A small contrastive audio-text model, trained from scratch: text encoder activation quick_gelu.
Rows from block 3 of the text encoder, named by matrix and row number. Rows with one number belong to one neuron. Each number is 200 + 40 x the weight over its row's rms, rounded and kept within 0 to 999. All counts start at 0.
# fc1: MLP up (text_encoder.blocks.3.mlp.fc1.weight, 768x128), inputs 0-127
# fc2: MLP down (text_encoder.blocks.3.mlp.fc2.weight, 128x768, transposed), outputs 0-127
fc1.188,200,226,206,200,192,159,163,219,214,192,192,200,205,200,169,198,180,200,228,200,145,229,308,191,193,207,215,213,200,111,200,156,200,200,209,153,194,221,203,212,188,221,170,216,170,113,194,193,200,171,237,177,180,196,189,200,200,230,186,200,195,197,220,200,238,176,204,183,200,220,180,161,200,200,168,203,202,220,160,214,171,200,208,210,163,197,387,160,217,203,187,177,171,217,207,196,149,269,200,200,224,175,239,200,181,200,132,200,213,221,159,244,168,200,237,210,162,215,211,179,199,221,201,211,242,167,193,478
fc2.188,232,106,176,202,200,175,260,156,283,244,211,200,200,193,200,200,192,226,200,200,200,136,213,144,233,167,164,229,200,156,200,200,251,219,200,200,176,126,261,183,215,121,272,227,158,350,200,191,191,134,200,200,143,183,208,200,211,200,200,180,200,200,74,200,200,260,228,230,229,233,200,200,161,270,152,165,216,216,167,205,200,232,200,217,248,141,284,200,156,200,228,186,154,204,200,193,163,277,284,102,208,200,200,200,200,220,175,224,197,225,96,142,129,200,228,200,200,211,222,200,200,129,200,215,180,200,193,200
fc1.189,197,200,225,200,208,306,144,239,198,231,200,219,173,200,195,289,246,147,200,221,268,200,200,277,200,228,199,200,164,200,166,241,200,200,250,200,126,224,261,200,229,260,129,186,161,174,200,200,200,197,306,174,151,226,194,176,200,200,158,130,225,200,167,170,204,200,200,243,255,170,199,200,193,177,165,191,270,200,262,200,272,232,128,172,181,200,196,200,231,186,256,235,200,254,200,73,200,289,200,200,180,200,142,100,200,174,200,200,143,172,218,239,195,228,213,175,219,200,200,200,200,140,226,320,151,256,203,177
fc2.189,159,205,200,200,246,200,200,214,251,200,187,165,200,200,200,214,189,200,238,200,183,177,213,167,200,192,249,147,250,189,200,164,200,200,186,182,119,346,252,211,268,221,145,200,230,200,200,258,183,197,184,200,227,200,129,294,203,139,220,204,287,148,239,237,207,200,212,184,188,204,284,200,280,172,221,226,251,232,207,125,145,205,200,60,200,157,200,168,212,186,246,241,200,155,200,149,200,200,200,170,198,223,224,200,200,274,200,151,159,206,200,237,141,137,259,200,147,173,244,178,200,252,200,200,198,314,171,158
fc1.190,228,200,200,200,182,200,191,226,221,231,245,150,223,192,200,234,200,219,200,243,200,187,200,200,171,282,241,215,159,203,200,142,258,180,234,164,195,258,239,163,228,103,200,215,224,200,151,226,200,218,184,257,249,61,216,220,184,214,200,154,135,200,235,219,198,200,277,217,200,270,163,200,200,200,192,200,278,200,200,144,231,184,178,200,200,200,213,169,120,212,206,253,196,209,157,303,211,200,200,237,171,200,132,172,205,200,200,165,292,219,137,101,200,165,200,200,290,193,187,149,230,264,109,309,194,199,172,226
fc2.190,200,200,123,200,200,202,222,161,158,163,200,265,200,115,200,197,205,177,202,253,287,195,199,200,200,200,188,124,229,187,186,241,200,200,200,279,121,146,197,200,159,149,223,214,153,219,211,249,200,151,200,228,215,181,159,182,212,229,197,243,177,200,334,188,200,236,242,200,207,289,135,238,99,179,149,200,213,230,228,200,226,127,168,153,169,200,150,141,198,215,200,200,172,232,238,155,249,200,200,138,274,156,240,157,230,221,229,211,197,258,226,200,164,200,224,191,233,176,251,204,214,199,311,200,140,188,199,98
fc1.191,169,270,200,200,190,212,200,268,143,204,170,198,291,200,200,221,200,180,200,200,200,203,200,216,234,186,263,200,176,197,190,226,173,210,200,177,142,200,157,200,257,200,217,200,238,213,102,200,206,200,200,200,204,135,200,236,239,199,185,119,200,230,207,208,246,152,224,49,200,206,142,200,200,242,113,200,247,197,186,194,200,172,226,281,200,215,207,200,200,165,200,239,200,200,256,170,249,200,200,352,176,200,200,135,153,200,208,200,329,186,172,293,169,153,315,200,199,200,211,200,200,220,217,216,200,151,200,224
fc2.191,163,200,200,245,200,200,198,200,224,200,197,248,200,247,241,202,250,293,135,313,200,276,200,200,200,200,204,115,200,200,200,192,175,186,202,266,200,162,183,136,168,200,175,200,213,161,194,176,189,246,106,175,234,189,228,200,244,260,186,187,242,136,311,143,161,170,257,244,167,213,200,210,207,144,198,223,169,200,200,213,183,151,200,310,200,142,254,200,257,220,156,205,195,204,207,200,137,212,200,171,200,277,193,236,140,200,194,267,69,214,185,181,183,200,200,200,131,160,161,200,248,269,193,259,203,209,212,200
fc1.192,164,222,79,200,200,139,94,161,200,164,189,200,140,213,196,207,200,146,154,200,167,182,261,200,141,151,306,237,186,200,254,200,165,165,152,199,227,147,200,182,197,200,200,200,211,200,200,202,236,219,150,174,182,200,200,160,200,200,213,200,273,200,200,200,248,200,279,200,283,243,271,262,200,235,245,200,200,200,200,193,303,200,132,310,197,200,180,196,145,209,200,239,140,147,238,157,200,234,202,173,200,64,200,200,163,262,200,200,186,174,194,200,251,183,226,187,199,200,199,210,261,266,171,178,224,182,200,239
fc2.192,219,220,228,200,185,155,170,225,200,263,251,200,192,267,169,200,274,228,291,200,219,200,183,229,236,200,91,200,177,260,219,200,151,208,220,235,140,200,159,200,200,248,200,186,214,211,196,200,213,200,198,152,236,182,198,229,199,200,172,163,147,184,196,181,282,200,309,179,137,200,200,200,169,233,215,177,142,200,281,141,200,308,316,200,200,200,241,200,200,200,249,200,200,282,159,200,186,172,200,171,248,243,141,307,200,148,173,200,105,214,200,200,123,200,256,193,200,178,139,200,240,222,144,200,225,200,233,200
fc1.193,261,200,200,229,198,125,142,277,190,217,200,200,243,165,200,200,174,200,165,200,200,200,200,200,243,250,176,220,215,216,200,130,200,203,213,200,168,177,200,208,187,200,187,223,180,195,224,208,307,200,200,203,148,256,185,200,200,161,160,169,257,200,286,200,200,200,287,197,200,200,200,200,121,200,200,199,245,208,207,239,200,224,200,200,64,211,166,61,218,200,239,200,264,273,173,256,246,225,200,225,249,182,200,257,200,273,184,265,200,190,201,219,265,352,162,209,231,200,200,200,227,268,141,203,200,236,165,200
fc2.193,216,200,225,233,235,200,136,200,200,185,156,200,200,115,200,146,168,173,282,236,195,146,244,157,200,194,223,101,241,200,224,180,200,161,195,191,273,203,200,200,111,200,110,190,160,220,152,223,273,178,195,200,200,157,200,200,185,292,200,191,221,207,215,200,200,180,175,140,153,328,191,242,200,200,180,233,254,150,200,204,182,200,261,216,167,168,186,200,272,204,196,114,200,188,162,247,215,200,200,112,200,111,200,198,170,207,200,183,205,147,167,200,143,200,173,188,200,193,201,200,221,220,178,53,200,254,200,134
fc1.194,267,200,232,181,189,184,100,261,193,200,233,243,279,209,191,180,200,200,212,162,155,197,200,144,179,218,241,179,198,185,211,197,200,155,228,197,167,200,156,252,194,127,212,200,200,208,187,200,133,200,200,162,218,200,192,200,208,202,200,130,310,225,223,200,227,268,176,48,200,250,131,227,163,200,199,179,107,200,213,174,156,227,368,200,200,200,213,232,260,200,190,200,221,200,197,200,270,200,200,200,200,210,200,256,178,200,200,200,255,200,193,200,143,200,283,194,241,200,198,231,200,174,200,111,113,200,197,224
fc2.194,175,159,200,303,200,163,200,184,226,199,188,200,220,109,221,200,217,200,187,253,200,200,200,146,200,199,210,230,200,243,200,205,170,157,200,259,200,57,220,200,192,190,200,148,200,200,202,167,151,237,179,200,200,168,200,200,177,200,211,264,249,157,148,161,326,157,157,208,199,200,200,159,114,162,200,125,234,272,200,200,200,111,231,295,234,227,295,200,237,212,241,143,200,200,187,186,200,177,200,169,200,199,231,261,189,200,182,200,200,111,259,200,149,253,94,202,200,180,200,221,200,203,141,200,200,245,218,151
fc1.195,239,223,245,200,211,134,268,214,273,177,125,200,286,200,194,168,165,225,200,220,165,346,200,200,201,236,163,200,200,258,221,211,179,192,200,208,200,121,253,169,200,175,185,208,164,211,200,195,200,199,261,200,225,120,229,200,200,252,208,243,304,88,226,214,107,200,200,184,200,210,240,153,200,199,267,200,200,243,192,144,200,182,73,223,175,166,209,137,108,186,200,200,200,200,166,200,200,150,200,154,155,200,192,196,225,200,200,216,200,143,138,143,194,131,188,200,200,165,200,156,200,232,163,200,159,218,163,195
fc2.195,200,256,200,152,203,227,223,183,177,155,224,309,125,246,160,124,200,159,129,128,200,200,167,176,198,212,157,170,200,142,219,171,222,188,116,159,197,93,200,228,123,200,185,218,134,178,200,236,216,200,247,197,200,223,217,170,219,249,190,200,180,249,149,200,135,200,200,155,156,198,200,223,200,237,200,156,237,234,199,200,274,200,178,206,200,143,29,152,200,200,200,136,200,200,200,274,205,200,188,200,200,209,162,154,201,207,200,237,106,182,200,195,200,217,143,159,200,239,228,200,200,127,184,200,200,227,127,160
fc1.196,209,200,301,200,197,229,176,227,184,239,236,200,200,200,202,147,219,200,200,200,200,187,185,189,200,190,200,225,214,204,200,242,200,126,236,200,200,222,200,210,199,211,188,283,200,200,200,107,200,200,251,169,121,126,120,200,271,200,200,200,193,196,200,195,320,251,171,141,200,200,256,200,201,184,180,200,200,200,227,191,237,206,256,137,213,193,200,210,175,152,200,200,200,200,164,147,314,145,200,258,172,310,169,200,183,236,200,241,200,161,256,189,188,141,338,109,200,148,200,242,160,256,230,199,200,289,229,200
fc2.196,200,185,141,237,207,179,258,200,200,258,158,205,219,172,296,251,200,271,200,227,200,173,200,184,212,178,178,238,207,212,213,192,151,164,200,224,196,200,200,149,250,181,164,190,207,200,239,200,111,180,111,251,200,228,200,202,160,166,176,193,200,186,307,165,241,199,200,184,225,170,200,172,183,200,243,155,240,254,200,117,105,167,200,218,215,180,277,198,200,200,200,219,200,111,187,258,183,230,220,152,281,236,219,196,200,261,222,242,130,200,274,182,266,269,231,180,200,200,262,141,201,241,126,218,198,301,125,169
fc1.197,258,272,102,198,210,130,55,231,222,172,79,216,200,200,200,166,185,157,220,200,164,253,181,169,220,215,240,72,169,233,86,280,188,200,233,178,200,200,253,179,216,179,202,190,220,192,121,184,207,205,198,235,171,215,214,200,140,200,197,188,200,200,221,197,200,189,221,206,161,200,231,180,215,142,170,200,200,211,186,200,200,172,185,139,221,200,200,45,200,200,169,177,200,136,258,200,184,195,200,193,200,207,200,200,200,248,239,200,261,131,206,184,183,197,200,202,215,200,121,241,149,200,211,250,197,166,200,211
fc2.197,200,254,273,218,146,217,310,218,254,211,200,226,186,200,200,224,221,245,235,161,200,200,200,151,200,140,123,129,178,200,319,200,195,245,206,218,196,200,229,200,108,200,224,249,184,184,243,165,200,206,156,214,169,200,200,200,279,209,271,221,200,183,194,200,146,210,200,273,191,272,225,205,200,184,219,200,253,200,200,200,187,64,271,241,200,200,219,148,234,271,318,200,139,200,200,183,200,157,200,267,200,265,200,200,186,181,200,200,205,272,147,185,278,200,213,216,206,201,149,169,200,253,200,200,197,147,200,202
fc1.198,175,200,200,200,200,200,178,200,244,179,150,193,200,200,200,159,200,200,200,200,97,200,200,218,200,269,200,202,170,208,200,181,176,222,200,200,124,118,187,200,113,188,200,168,221,200,200,205,174,200,130,207,200,239,234,201,200,232,251,285,200,95,149,210,224,108,200,60,202,189,234,200,168,200,208,210,200,200,200,141,182,200,90,282,200,221,200,200,154,146,200,137,205,282,227,215,148,200,233,208,266,200,208,200,200,200,205,253,249,238,279,160,188,200,190,200,104,200,203,200,139,252,200,111,277,200,164,200
fc2.198,210,200,205,168,166,180,200,252,200,202,221,200,132,246,200,200,210,151,200,189,147,198,165,202,137,202,163,219,268,189,200,200,126,200,200,200,207,168,215,191,200,177,186,265,127,167,200,243,230,200,274,85,131,176,200,200,197,200,208,200,233,129,200,103,151,207,121,261,167,257,262,200,214,193,128,228,200,185,200,200,301,239,200,192,173,202,200,234,200,200,196,200,79,138,200,292,159,202,200,225,96,134,200,257,200,200,212,200,172,123,123,156,200,200,144,200,200,209,159,228,217,167,180,217,207,176,225,149
fc1.199,209,231,275,199,198,233,200,202,191,202,194,200,237,211,185,145,210,207,171,86,158,128,200,214,165,260,200,269,245,200,198,253,200,163,172,263,294,156,200,219,253,200,200,269,162,200,214,131,200,200,196,259,234,200,130,189,211,201,230,200,250,239,132,150,227,200,200,122,160,150,234,208,200,230,223,173,221,210,200,254,200,201,116,216,148,200,220,175,200,200,220,272,258,233,192,200,292,273,227,220,152,200,170,248,245,206,200,200,111,203,200,200,205,200,170,166,200,200,161,275,101,294,250,165,200,150,196,200
fc2.199,200,203,203,130,219,156,231,216,192,246,200,278,179,235,200,236,224,228,211,200,160,236,208,159,229,277,138,230,288,200,233,158,82,189,146,200,106,200,248,160,189,200,169,255,245,278,200,200,200,145,204,200,230,200,151,200,152,139,165,157,233,217,160,200,196,200,192,166,214,200,200,192,140,213,212,217,176,261,163,142,200,200,200,200,285,200,274,150,185,200,196,202,200,128,200,321,159,239,159,200,251,254,204,207,200,217,101,200,183,200,312,196,230,265,244,200,217,233,232,173,200,241,200,200,235,206,195,200
fc1.200,194,200,213,243,160,200,200,166,201,188,221,200,200,200,177,148,214,173,297,200,298,299,180,103,248,241,206,212,196,200,202,200,219,200,180,173,200,235,57,221,217,200,155,182,182,172,227,209,248,198,200,260,200,125,200,203,251,283,200,161,269,150,249,217,200,90,153,272,200,200,149,246,200,200,200,200,159,200,172,200,80,183,219,81,200,200,179,193,200,239,200,242,200,254,200,200,200,200,200,186,200,171,192,209,169,200,200,138,278,200,200,200,200,178,200,200,244,200,201,200,200,200,159,200,200,259,103,186
fc2.200,200,200,194,195,233,241,190,148,141,175,200,211,200,179,200,200,168,143,235,238,200,216,245,111,200,200,229,209,200,146,178,202,249,221,289,199,200,49,200,200,212,253,197,135,240,175,200,273,241,200,200,200,214,241,183,104,200,232,178,212,200,200,253,186,202,212,179,170,165,117,200,209,225,182,200,200,142,167,272,200,200,240,233,200,200,186,160,200,200,166,309,172,200,337,231,302,264,200,177,198,200,127,228,173,158,177,200,203,209,200,170,267,200,138,200,154,200,200,201,200,230,115,200,193,142,229,187,179